From a checkpoint of a small class-conditioned image diffusion model: width 160.
Rows from block 2 of a small class-conditioned image diffusion model, named by matrix and row number. Rows with one number belong to one neuron. Each number is 200 + 20 x the weight over its row's rms, rounded and kept within 0 to 999. All counts start at 0.
After each neuron's rows are labels from the 100 images, of 14848 (inputs lightly noised), where the neuron reaches its highest value: "top examples" is what is common among them; "patch colour" is the nearest of a few named colours to the mean colour under the peak. Only what is clearly more common there than usual is listed. The data: short English words printed on busy colour backdrops.
# fc1: MLP up (model.blocks.2.mlp.fc1.weight, 480x160), inputs 0-159
# fc2: MLP down (model.blocks.2.mlp.fc2.weight, 160x480, transposed), outputs 0-159

fc1.129,222,212,182,193,200,214,202,237,171,209,230,232,195,228,232,210,219,216,213,188,195,169,196,191,204,182,184,191,191,182,186,191,194,193,220,224,214,209,243,216,181,200,187,178,214,233,212,210,201,194,175,217,225,214,209,201,200,229,173,243,208,194,193,250,210,216,210,199,214,220,199,238,237,228,204,201,206,210,208,231,174,203,216,196,209,199,194,222,199,206,214,192,193,188,205,205,233,215,241,180,189,271,222,182,167,239,188,198,223,212,186,178,199,217,228,244,213,155,182,174,193,218,216,201,209,223,217,230,195,215,192,204,224,212,187,220,232,213,187,197,220,220,220,186,204,195,190,212,202,188,200,201,217,228,235,192,203,204,235,233
fc2.129,189,184,203,212,206,213,219,154,209,192,188,137,219,160,208,192,232,188,214,226,212,226,222,225,229,222,218,197,222,197,218,198,191,207,183,214,212,198,174,235,232,208,236,210,228,159,215,211,222,225,204,186,200,199,193,200,210,178,189,166,225,225,227,178,201,181,180,219,225,148,190,171,181,167,193,216,179,214,201,171,228,196,202,235,189,185,207,198,218,210,212,218,206,218,193,224,165,186,178,202,209,161,192,203,221,203,232,175,173,200,211,203,220,200,185,195,178,230,184,234,215,230,195,220,182,170,201,180,199,209,193,197,189,203,202,164,181,172,244,193,193,197,202,224,213,182,205,191,214,203,222,208,177,214,204,190,208,219,183,191
top examples: orange ink; yellow ink
patch colour: brown

fc1.456,168,198,204,206,217,192,219,198,202,217,210,182,217,194,189,197,234,243,210,197,180,193,206,186,193,176,198,251,199,169,213,197,142,221,216,200,181,202,230,178,177,185,221,190,188,201,199,172,184,213,194,149,196,199,201,189,158,174,215,180,218,181,210,194,161,194,202,179,180,204,223,199,199,251,188,193,207,197,154,219,192,177,228,208,176,228,211,167,195,212,197,221,201,192,187,196,202,229,187,182,186,218,194,230,183,196,170,224,191,210,194,179,194,193,200,170,166,232,199,209,200,208,202,205,209,219,150,257,199,174,170,199,198,181,228,188,193,216,180,215,190,216,197,182,245,207,202,187,193,208,208,182,167,190,182,200,191,187,174,221
fc2.456,199,196,233,182,168,228,184,183,204,199,202,233,218,223,177,234,199,167,194,209,219,211,228,198,193,207,189,208,184,198,179,139,214,196,164,200,227,182,211,209,200,210,216,211,191,198,211,214,187,203,156,213,204,209,177,243,249,196,177,198,208,226,195,179,236,211,198,227,209,206,157,218,185,204,215,190,207,188,222,211,197,217,214,193,233,185,181,241,224,199,209,212,185,222,225,184,219,209,222,219,200,184,175,192,216,181,191,194,222,193,184,172,205,183,224,219,224,186,200,199,180,214,173,209,212,148,218,199,225,186,175,173,227,220,175,163,195,183,193,189,185,212,196,199,165,209,214,176,209,230,178,191,215,176,191,220,210,198,216,245
top examples: green ink
patch colour: grey

fc1.341,185,199,203,184,176,168,222,214,217,245,237,199,196,205,196,197,177,210,227,236,181,205,212,194,191,208,154,216,212,209,214,249,229,212,195,201,246,222,188,173,175,233,200,220,194,215,163,193,198,187,214,210,199,201,198,188,202,175,195,166,195,208,193,215,198,192,205,187,201,196,214,164,206,207,194,199,204,216,253,168,189,184,219,200,203,205,181,217,229,164,205,212,194,183,238,216,211,203,204,178,201,230,224,228,173,193,242,194,163,233,189,192,190,206,218,198,184,191,203,191,182,180,182,210,169,233,229,177,186,210,155,190,174,236,178,216,211,215,209,177,159,208,207,217,178,188,200,220,190,213,197,198,207,160,227,215,187,208,186,209
fc2.341,159,221,188,185,190,201,188,178,216,190,216,206,221,228,213,195,191,224,195,214,195,223,221,197,217,220,193,194,234,176,198,205,248,216,243,169,216,208,206,204,143,242,214,213,217,242,180,199,202,181,182,188,172,187,207,210,193,203,196,182,192,209,207,195,188,183,230,193,192,183,194,174,216,186,180,198,188,213,214,205,204,221,210,197,233,187,172,211,219,211,214,193,194,184,211,209,222,219,190,186,170,215,225,221,207,183,244,203,175,217,211,196,226,188,178,189,194,180,198,204,176,195,154,205,158,233,213,205,167,171,195,152,191,191,184,189,157,201,212,173,167,203,182,226,187,216,172,218,201,186,179,191,170,169,241,212,192,214,206,189
top examples: orange ink; yellow ink
patch colour: brown

fc1.85,200,188,231,210,211,236,199,175,219,239,228,194,162,189,188,204,243,187,209,178,167,196,179,210,169,210,211,183,192,188,198,176,167,199,188,204,236,211,204,218,171,243,206,219,203,191,171,191,242,171,179,206,186,199,227,197,198,223,198,186,181,166,186,192,209,203,205,195,163,164,202,220,221,210,194,229,217,212,183,189,218,177,189,219,195,202,214,196,224,198,204,200,226,200,228,179,224,193,237,200,221,219,219,210,181,151,196,231,209,225,187,217,172,207,201,197,209,215,180,229,235,179,210,194,191,220,187,185,181,181,235,190,187,202,219,216,194,179,214,192,234,186,185,195,179,195,218,172,187,208,206,241,176,170,219,164,216,186,209,172
fc2.85,202,216,186,214,193,173,224,185,190,182,200,176,205,192,226,224,189,178,175,182,204,177,174,202,177,211,194,192,178,200,214,208,173,206,227,198,219,207,200,182,187,242,198,208,211,207,257,202,157,203,230,211,228,180,248,202,213,230,227,201,200,224,194,198,197,205,197,200,232,200,240,193,211,183,201,184,190,199,215,203,221,208,189,213,212,182,164,216,153,204,183,207,184,213,211,169,207,200,173,223,200,208,241,206,179,157,202,203,214,222,224,198,185,190,180,201,157,218,182,190,219,207,185,239,201,215,182,239,200,213,171,208,188,168,193,177,174,211,180,241,208,224,173,186,147,187,218,214,226,215,187,198,181,219,171,190,205,177,198,200
top examples: white ink; pink ink
patch colour: brown

fc1.255,175,154,214,202,176,209,210,160,162,205,207,205,166,162,218,219,228,176,183,213,213,191,207,182,187,181,213,195,204,213,208,222,186,204,209,196,178,215,194,196,189,198,226,186,203,203,193,210,201,239,229,153,197,187,191,184,174,141,206,234,205,203,208,181,186,203,202,209,212,211,192,185,207,202,156,207,208,205,192,198,189,189,185,217,199,250,202,233,194,181,197,197,211,216,238,227,210,209,196,197,174,205,186,195,215,203,205,195,185,149,210,206,216,212,244,194,192,170,226,202,228,204,171,236,211,218,183,243,177,151,198,233,220,188,197,218,185,220,201,221,203,164,212,196,163,195,218,197,181,208,224,208,176,207,204,201,172,205,229,194
fc2.255,190,204,217,212,213,230,191,232,215,209,211,204,225,220,194,197,211,214,218,184,223,211,189,194,184,185,176,209,249,231,184,184,216,191,196,221,221,172,209,180,241,192,191,182,213,235,194,206,178,175,182,226,198,180,199,216,219,221,209,195,202,194,189,208,211,217,200,167,203,200,183,233,186,199,224,193,204,199,216,214,185,169,212,200,172,178,190,176,211,232,217,190,184,210,161,146,174,201,225,185,237,178,214,173,208,210,193,207,211,231,179,175,188,193,160,175,198,205,171,190,162,240,212,200,170,193,211,175,211,246,201,183,163,188,171,179,206,178,210,174,183,225,191,219,191,207,185,196,224,210,142,212,224,205,215,190,215,216,187,185
top examples: white ink; pink ink
patch colour: brown

fc1.19,216,183,191,209,181,153,238,200,234,225,221,211,195,198,185,190,216,179,169,178,188,185,195,211,236,197,198,193,212,195,219,202,200,193,222,218,247,195,222,187,150,200,220,216,158,184,189,173,192,189,203,213,207,203,186,213,185,176,217,188,214,247,155,212,210,231,210,227,190,200,171,200,192,201,200,176,188,243,220,231,159,207,188,174,183,227,221,229,179,210,202,186,211,181,209,185,232,231,226,213,220,191,200,196,207,192,165,168,201,173,199,192,219,206,178,173,210,205,205,213,206,197,217,231,225,221,215,204,199,206,204,190,223,217,232,206,244,214,161,198,208,183,185,198,163,219,182,211,208,204,169,224,203,220,193,211,199,209,223,213
fc2.19,189,228,211,230,196,191,230,208,171,232,204,211,189,253,194,194,210,184,217,177,177,188,196,180,233,211,212,216,211,251,191,245,184,199,206,201,178,222,192,184,205,169,242,210,220,227,204,197,188,207,236,224,200,216,176,190,200,168,192,172,221,190,195,180,201,189,203,226,215,200,224,216,190,190,231,201,202,220,152,213,190,205,155,208,195,180,186,234,181,171,217,174,181,186,191,168,196,163,230,179,228,169,216,217,192,202,234,217,169,182,222,160,226,208,224,211,189,183,200,205,211,204,204,201,195,230,195,168,209,235,206,215,203,195,214,200,198,216,221,219,186,209,213,196,202,228,182,184,201,225,183,176,192,183,208,204,197,176,220,226
top examples: yellow ink
patch colour: brown

fc1.80,222,178,208,196,179,210,221,191,190,189,232,236,191,219,204,233,209,187,204,210,205,201,193,191,224,206,190,203,187,182,224,198,230,212,195,229,206,192,218,201,186,208,218,227,202,198,208,200,216,210,213,215,219,218,212,238,196,179,195,218,218,211,187,202,229,178,232,232,204,211,181,218,213,253,183,186,184,195,234,234,193,225,239,217,234,206,219,228,166,177,237,221,214,184,207,195,244,230,227,227,208,211,210,214,205,186,160,228,238,176,201,174,217,188,225,217,216,174,225,189,204,239,207,208,215,214,225,204,218,168,204,204,219,201,191,207,223,219,213,214,204,203,192,214,191,222,241,203,201,245,184,211,236,172,182,219,170,213,208,223
fc2.80,185,212,198,209,173,182,182,193,173,176,181,158,209,182,176,205,213,239,232,208,210,209,199,232,216,192,214,211,222,192,231,202,192,227,212,200,205,206,207,160,182,204,185,179,197,198,208,214,206,205,203,212,180,214,204,203,211,192,212,178,197,169,203,205,168,184,181,203,161,176,217,190,207,179,209,203,172,185,201,197,187,227,186,186,178,215,223,147,183,231,227,227,228,193,184,219,169,195,219,208,216,201,217,224,189,192,196,242,186,208,185,188,200,199,188,198,198,181,162,202,192,201,189,170,209,177,217,208,185,201,208,198,185,186,164,185,183,201,229,200,161,220,146,212,239,219,205,199,186,224,208,244,152,193,235,191,166,167,165,178
top examples: yellow ink; orange ink
patch colour: brown

fc1.82,225,230,185,216,209,235,227,206,232,204,243,233,203,217,217,207,213,181,203,155,209,172,220,165,186,200,194,228,180,234,188,197,206,195,217,198,193,197,189,240,181,180,227,203,216,203,213,188,195,194,192,208,187,217,205,218,175,210,212,228,205,220,203,205,236,241,236,203,235,218,213,213,194,202,237,196,230,236,200,173,241,180,243,209,200,201,188,196,217,195,198,203,214,186,208,188,231,244,185,202,203,212,209,214,220,213,205,175,225,182,200,220,212,195,211,241,215,194,234,220,174,195,225,223,190,231,190,240,191,214,221,222,200,220,207,217,218,215,197,191,215,209,221,202,163,208,194,219,203,191,183,207,235,206,222,199,230,226,230,208
fc2.82,214,202,227,205,191,199,212,214,167,188,194,243,175,205,195,245,189,182,174,200,232,196,203,186,201,226,178,175,204,174,190,172,214,195,200,172,187,202,194,230,182,214,221,193,175,201,182,201,223,197,238,225,210,200,213,198,212,187,201,198,180,225,196,182,216,186,212,215,189,204,161,187,202,222,176,156,201,183,194,181,170,181,213,201,217,195,189,215,169,182,184,245,197,184,202,192,251,215,220,205,196,211,231,183,205,207,196,207,228,168,200,167,193,169,208,224,216,180,212,192,203,224,201,199,214,174,214,196,199,172,207,210,241,202,211,214,194,210,200,238,192,231,185,184,214,185,214,212,201,241,179,156,205,200,148,238,202,200,258,201
top examples: yellow ink; orange ink
patch colour: brown

fc1.371,186,225,167,206,184,153,229,203,198,175,219,204,195,200,176,174,218,204,212,203,206,212,189,191,207,184,185,197,174,210,189,192,201,200,186,206,209,208,222,226,211,198,221,244,172,211,184,173,215,225,206,213,192,197,197,215,169,183,210,152,202,187,189,208,211,202,202,202,207,217,202,227,213,220,234,215,204,222,187,199,197,231,191,204,188,184,194,203,175,229,218,196,164,154,204,163,192,218,224,213,227,200,224,176,200,190,174,144,203,171,214,229,211,153,220,180,167,163,208,212,174,219,197,177,189,187,188,197,206,138,225,207,206,219,211,200,227,207,188,200,243,206,181,176,166,202,178,210,192,218,167,227,185,201,181,213,182,187,181,200
fc2.371,203,205,200,199,202,176,179,214,233,214,190,203,205,189,171,158,184,217,208,196,175,199,164,168,200,217,211,186,198,211,189,250,213,187,204,185,201,204,231,202,221,213,194,209,168,214,199,179,215,174,206,197,191,225,216,217,195,175,209,199,193,222,185,170,245,178,238,168,215,224,194,207,224,238,194,178,175,174,152,194,211,216,191,187,203,183,178,201,203,201,184,214,189,140,205,177,212,199,221,230,173,209,218,203,178,246,223,202,227,200,169,223,231,187,227,190,179,234,201,219,198,204,196,207,216,184,175,210,202,220,217,233,190,187,226,196,238,228,180,194,196,198,199,179,178,195,194,212,242,224,190,190,216,205,230,181,221,200,224,193
top examples: orange ink; yellow ink
patch colour: brown

fc1.398,180,168,184,219,199,186,194,213,225,213,222,229,174,188,211,184,189,199,201,178,167,186,205,216,184,183,203,214,201,172,194,177,255,174,160,210,228,213,176,220,213,180,185,216,215,206,198,208,153,187,238,192,237,209,205,220,181,219,181,176,188,223,198,182,160,209,193,243,171,206,220,176,198,202,204,162,230,214,173,224,182,227,201,221,201,201,208,183,204,187,228,207,224,171,171,207,214,198,212,208,200,174,193,202,212,243,200,205,216,209,212,230,221,203,204,246,197,168,217,210,173,230,201,187,189,180,188,215,176,181,170,198,203,176,203,202,185,207,213,192,183,193,233,184,227,168,214,205,198,185,178,238,167,214,178,214,191,214,213,204
fc2.398,224,225,232,209,210,204,208,202,167,190,193,163,194,207,168,186,197,177,190,234,221,183,177,167,199,220,193,195,179,248,205,195,146,204,203,216,174,207,227,180,197,243,229,211,184,169,185,170,218,211,177,209,182,215,206,175,241,181,201,204,210,183,206,201,243,201,214,150,204,157,212,228,229,185,188,213,177,209,207,151,207,186,229,174,200,212,208,208,182,204,187,203,167,233,232,210,185,195,187,170,190,200,194,198,202,192,189,183,204,184,205,184,154,205,215,180,196,192,176,207,202,170,195,202,218,213,204,209,214,220,199,198,183,207,184,211,214,190,209,195,200,220,163,198,190,229,198,198,201,187,192,184,240,181,230,200,182,176,162,203
top examples: white ink
patch colour: brown

fc1.14,219,197,185,191,189,211,213,178,217,205,198,193,199,238,175,215,217,176,167,182,145,179,209,201,165,199,163,205,191,192,212,208,204,162,222,197,218,227,227,222,194,208,218,203,185,193,174,201,199,175,181,241,214,201,199,206,220,215,214,172,167,214,181,217,200,212,214,215,214,205,217,230,203,218,192,182,198,198,200,207,177,156,237,195,214,200,193,153,209,184,190,193,210,184,233,161,204,223,208,224,190,224,221,201,189,198,193,236,216,205,225,218,206,230,193,218,199,182,173,258,192,216,193,198,211,210,197,185,203,185,215,168,191,187,227,219,177,216,162,208,228,227,182,183,156,189,219,220,209,227,228,195,215,191,220,214,200,190,213,155
fc2.14,189,202,195,205,169,193,225,213,214,218,177,181,182,178,183,212,166,217,232,219,205,223,180,210,251,216,222,183,232,210,180,203,231,220,195,184,208,187,207,182,199,195,200,219,222,201,207,157,208,184,218,179,196,204,211,225,197,205,192,191,218,167,208,197,200,207,179,185,194,213,155,170,201,184,185,181,210,218,200,217,165,250,215,200,163,243,211,206,208,174,212,165,186,217,211,198,188,196,168,193,221,179,160,229,202,203,226,206,163,222,227,196,177,195,208,207,201,198,205,168,190,190,196,188,189,233,232,204,204,181,171,195,189,231,174,162,204,189,211,207,205,189,218,213,241,180,161,189,202,191,224,206,163,190,191,170,191,214,166,180
top examples: yellow ink
patch colour: brown

fc1.357,184,169,194,221,239,175,215,173,180,184,219,199,192,183,203,195,197,207,212,187,194,235,202,184,175,218,157,198,178,194,193,212,212,172,215,203,194,184,188,211,181,170,187,211,198,188,186,161,206,190,160,194,213,173,180,213,180,176,196,173,216,205,182,180,189,169,211,210,204,197,217,251,216,209,188,163,224,175,199,189,171,190,233,220,172,206,191,190,179,197,207,232,191,213,166,185,216,201,197,214,199,214,186,203,185,186,220,195,189,183,214,193,152,195,164,189,220,215,211,192,183,204,180,214,186,233,215,219,200,199,176,236,188,169,222,238,185,200,180,155,180,196,173,201,227,220,219,199,185,178,186,169,171,210,145,188,218,212,221,181
fc2.357,150,207,164,176,153,236,160,202,236,204,195,224,224,167,222,184,194,202,211,189,193,199,236,215,210,202,217,198,228,208,243,208,158,174,225,197,209,222,187,202,242,200,196,187,160,220,179,223,213,167,221,233,198,226,211,203,210,203,183,182,185,196,199,209,201,224,182,192,185,204,225,190,242,190,209,231,202,184,186,219,228,198,203,190,201,208,225,214,192,215,212,181,208,204,242,193,203,180,201,208,199,191,187,193,254,185,218,203,218,188,150,183,188,192,198,187,191,182,199,189,167,197,190,208,208,204,211,206,227,198,187,207,211,205,162,179,188,219,212,193,217,236,220,186,169,222,200,197,215,209,235,222,223,218,234,205,217,193,196,206
top examples: green ink; teal ink
patch colour: grey

fc1.76,207,198,181,248,196,210,196,206,184,177,202,220,196,193,234,213,215,217,185,200,228,221,172,203,209,177,192,199,202,173,209,224,214,189,211,166,201,201,194,256,205,177,196,159,185,231,209,179,195,205,207,203,222,216,189,227,201,210,203,169,204,161,218,189,221,228,205,222,179,189,202,151,205,204,196,176,231,223,188,208,200,204,208,195,191,214,199,200,200,188,195,225,196,199,186,221,211,173,236,188,201,196,182,205,224,254,233,192,215,207,200,203,206,191,188,225,169,192,198,193,185,216,169,176,223,203,176,202,183,197,197,221,217,194,257,180,191,207,213,207,204,226,213,179,196,166,216,231,199,224,184,262,160,183,209,206,208,207,244,234
fc2.76,178,194,197,180,208,231,219,187,210,224,192,192,207,216,168,187,210,195,209,196,188,184,222,193,202,211,191,212,196,234,190,196,208,209,175,247,203,193,192,149,194,212,197,238,207,166,203,200,215,205,192,210,194,203,212,155,229,180,200,240,185,246,188,197,180,174,166,182,200,214,200,236,203,198,189,230,183,185,222,184,185,190,220,210,253,184,204,204,201,201,197,192,196,221,211,180,189,204,183,219,186,224,228,208,198,161,181,206,220,198,208,185,180,219,200,194,235,198,213,192,221,206,204,221,185,193,188,198,230,204,203,170,177,183,154,220,217,189,182,167,201,187,192,234,177,246,194,173,202,169,210,157,249,221,210,226,191,188,192,168
top examples: orange ink
patch colour: brown

fc1.301,191,197,204,181,249,198,221,178,219,223,211,210,197,191,219,211,203,237,204,202,187,169,214,225,208,202,205,169,208,217,203,179,184,218,243,238,155,186,223,209,212,220,221,193,190,210,180,211,215,200,214,239,189,210,240,220,190,201,199,233,215,204,170,226,189,172,198,193,218,190,207,223,218,211,199,207,202,226,202,182,198,160,194,253,198,235,234,223,229,195,192,214,215,175,241,158,189,234,169,239,210,198,220,218,208,178,176,221,201,193,212,208,192,210,228,207,166,213,208,175,204,211,225,178,224,195,204,216,231,197,195,203,215,193,181,213,179,219,191,180,193,213,196,213,189,231,176,208,201,157,206,204,190,204,199,176,202,245,200,220
fc2.301,190,174,184,217,203,232,191,218,175,223,216,183,195,198,202,173,219,189,201,193,199,183,196,181,222,202,175,203,194,170,174,203,180,248,223,210,210,169,185,184,174,224,229,219,195,176,200,173,235,212,192,200,187,174,242,168,174,194,193,237,236,213,203,183,198,188,200,169,248,190,189,212,229,189,182,231,168,203,199,221,187,199,203,196,214,197,212,224,177,199,201,213,186,221,203,178,200,215,199,198,177,219,208,215,196,179,189,238,190,211,218,199,197,191,215,163,230,213,212,225,234,174,223,227,169,217,207,178,199,172,215,177,162,177,197,236,212,203,211,203,213,180,203,195,218,189,196,188,202,178,202,170,227,207,228,230,225,183,170,151
top examples: orange ink; pink ink
patch colour: brown

fc1.411,175,165,218,215,208,225,225,197,184,203,183,181,167,206,175,197,199,180,194,180,194,208,235,179,182,225,209,154,228,231,198,205,223,211,175,218,195,202,188,198,214,202,220,262,211,195,221,184,224,216,179,188,177,193,233,199,201,147,178,249,195,201,184,182,208,193,205,156,197,191,220,225,204,207,207,199,205,246,207,175,179,193,194,198,243,216,178,222,198,211,204,188,188,207,209,193,185,202,189,166,201,205,202,150,177,169,189,207,190,214,213,179,185,193,199,205,185,191,234,208,193,180,196,199,173,195,207,219,183,200,210,200,170,204,173,157,209,245,206,186,209,195,186,198,209,228,226,170,223,180,241,187,180,185,195,193,185,209,217,217
fc2.411,215,192,149,195,183,173,156,249,215,182,211,196,213,206,175,216,223,200,200,245,181,221,162,208,221,175,206,215,210,161,153,224,192,175,220,175,184,174,208,206,182,169,194,169,169,222,193,212,205,186,208,205,193,199,184,209,199,227,208,198,214,194,228,209,221,176,236,194,238,174,210,167,185,241,179,231,207,227,211,236,215,179,217,203,159,225,206,202,211,215,192,199,203,198,192,197,168,207,219,200,204,189,190,177,246,211,183,184,221,237,183,195,221,187,195,206,171,198,172,217,198,208,200,198,210,204,196,199,202,200,209,203,230,189,221,220,206,176,195,197,212,204,193,194,217,187,215,226,180,191,158,198,197,211,225,175,221,219,193,226
top examples: white ink
patch colour: grey

fc1.265,196,146,211,183,183,178,208,175,209,223,200,165,194,200,214,188,202,187,186,176,207,173,194,217,202,210,228,194,248,211,203,192,188,235,172,205,200,217,178,199,174,241,224,155,165,166,231,183,206,142,177,180,216,179,220,200,208,175,156,182,186,203,161,211,181,196,199,165,203,205,195,201,226,202,181,165,185,229,205,209,196,197,201,183,235,233,169,205,187,197,217,221,192,196,208,219,190,209,217,213,195,194,194,172,181,199,164,200,196,187,201,218,188,193,185,169,167,219,230,201,216,223,178,192,209,193,197,229,156,211,198,204,189,227,202,204,214,207,163,162,212,203,193,191,194,208,186,186,209,197,204,206,200,223,217,222,215,229,222,188
fc2.265,187,205,216,201,207,201,174,207,220,226,189,180,201,219,176,139,168,219,237,205,209,229,196,183,201,224,212,195,171,219,173,257,203,186,211,201,188,193,234,212,251,192,176,226,223,203,197,189,224,214,219,218,184,207,221,198,186,162,211,200,196,194,174,157,242,177,192,205,234,216,205,215,218,200,223,192,179,190,155,182,211,222,193,205,189,184,204,194,187,200,212,178,189,164,203,174,178,209,226,209,214,203,226,217,175,240,210,222,179,199,200,203,203,182,233,203,155,183,204,205,204,215,194,182,179,209,186,208,192,197,213,226,186,177,208,184,217,214,209,233,188,212,233,178,193,205,211,192,189,229,209,172,166,173,217,188,206,175,212,207
top examples: white ink
patch colour: grey

fc1.199,192,227,201,250,218,196,211,162,167,204,162,194,167,166,201,205,215,179,200,192,173,185,189,194,182,185,189,200,167,193,164,181,209,170,199,206,214,227,201,183,161,230,192,217,173,205,226,161,188,187,205,198,194,168,204,184,190,199,184,197,187,186,193,180,201,178,198,162,187,202,219,195,171,148,199,188,175,188,139,182,182,192,221,197,184,191,201,157,211,175,206,156,195,174,206,197,197,192,171,213,175,187,206,194,209,195,206,195,174,173,175,207,176,199,190,204,186,190,245,187,200,197,177,196,217,163,217,183,181,194,155,194,184,209,183,201,184,200,210,204,171,158,199,216,190,200,209,186,199,201,180,224,197,194,200,197,159,175,185,190
fc2.199,194,191,189,179,208,215,238,176,195,183,206,196,220,177,189,168,179,177,189,188,202,200,200,169,212,212,209,156,213,207,203,191,202,219,188,217,220,185,199,202,214,185,227,224,207,169,195,247,222,208,159,177,202,199,202,201,214,157,196,191,174,207,227,209,216,202,183,243,180,211,199,207,222,224,180,203,171,210,190,177,191,203,175,211,232,210,203,226,182,188,173,212,215,204,182,213,213,227,175,215,166,201,208,208,152,167,171,198,201,205,208,195,180,213,214,203,178,160,175,222,214,163,213,212,179,214,180,248,154,176,211,207,223,222,184,211,181,227,211,204,236,228,200,162,198,163,172,175,203,193,197,199,217,194,203,191,196,226,217,187
top examples: white ink; pink ink
patch colour: grey

fc1.464,185,172,209,170,207,218,199,199,225,215,185,187,180,221,176,208,242,190,244,214,221,191,192,204,199,198,182,204,220,206,216,208,248,221,211,213,198,204,187,195,177,224,182,214,208,211,193,168,219,185,209,205,186,212,217,183,199,190,195,193,214,189,207,221,203,187,200,238,227,173,196,216,208,194,209,195,190,173,161,235,251,226,197,162,175,231,177,182,190,212,213,215,192,203,229,203,201,195,227,230,192,214,220,179,202,223,203,165,193,185,208,229,175,168,206,205,202,216,220,228,188,225,176,179,163,195,183,209,208,177,210,225,214,178,232,172,214,239,201,165,170,203,189,199,162,168,204,194,197,184,185,226,241,228,176,200,191,212,209,235
fc2.464,193,193,217,220,207,187,239,204,182,171,227,187,224,179,245,160,181,203,219,200,191,197,208,194,189,228,220,199,207,210,221,213,171,184,198,183,258,189,223,228,200,212,213,184,215,194,189,203,201,214,222,219,203,183,220,210,202,166,206,214,203,234,207,169,201,200,206,158,181,232,198,190,215,167,197,162,213,214,206,196,200,212,173,246,239,185,207,222,191,186,182,182,189,193,207,202,199,197,181,168,193,207,200,198,184,223,223,233,216,220,169,217,258,198,226,185,204,185,179,182,186,214,200,200,246,169,192,208,193,199,204,212,180,209,237,230,204,204,189,209,221,215,180,222,195,218,180,210,229,208,189,193,190,177,177,154,221,177,175,212
top examples: white ink
patch colour: grey

fc1.360,210,207,180,219,224,196,245,221,205,205,198,223,214,221,202,220,187,196,203,167,190,189,214,196,205,235,203,238,206,192,206,204,217,207,205,191,173,192,248,214,202,203,239,166,196,202,192,195,182,201,194,232,192,213,201,242,190,213,221,192,199,192,192,208,248,225,226,206,207,222,206,231,216,241,226,217,205,193,225,232,202,207,212,205,184,194,218,186,175,204,225,179,234,189,218,176,220,222,190,221,223,223,225,217,247,200,171,199,237,197,246,227,202,205,226,251,220,233,200,223,198,216,226,204,193,198,212,212,212,172,215,207,210,246,196,211,225,233,219,197,207,181,206,199,188,221,234,189,206,208,191,186,210,235,232,181,196,206,199,188
fc2.360,192,225,201,196,187,206,192,210,186,225,210,223,205,193,200,179,233,205,211,190,183,156,229,186,235,204,176,164,199,238,153,194,181,207,213,224,214,191,209,192,174,218,219,225,210,181,178,178,221,199,214,190,189,194,226,150,187,197,201,222,216,233,177,197,152,189,189,170,229,206,173,227,219,209,215,227,177,167,213,180,222,173,187,190,202,182,202,204,211,205,182,211,189,197,218,191,191,207,206,204,169,201,236,197,182,155,200,222,189,212,180,170,233,201,199,162,227,212,227,195,189,194,236,205,192,176,185,195,225,200,216,220,196,180,170,244,213,215,177,193,187,204,185,200,232,198,180,208,191,193,200,174,234,228,189,231,202,192,178,175
top examples: orange ink; yellow ink
patch colour: brown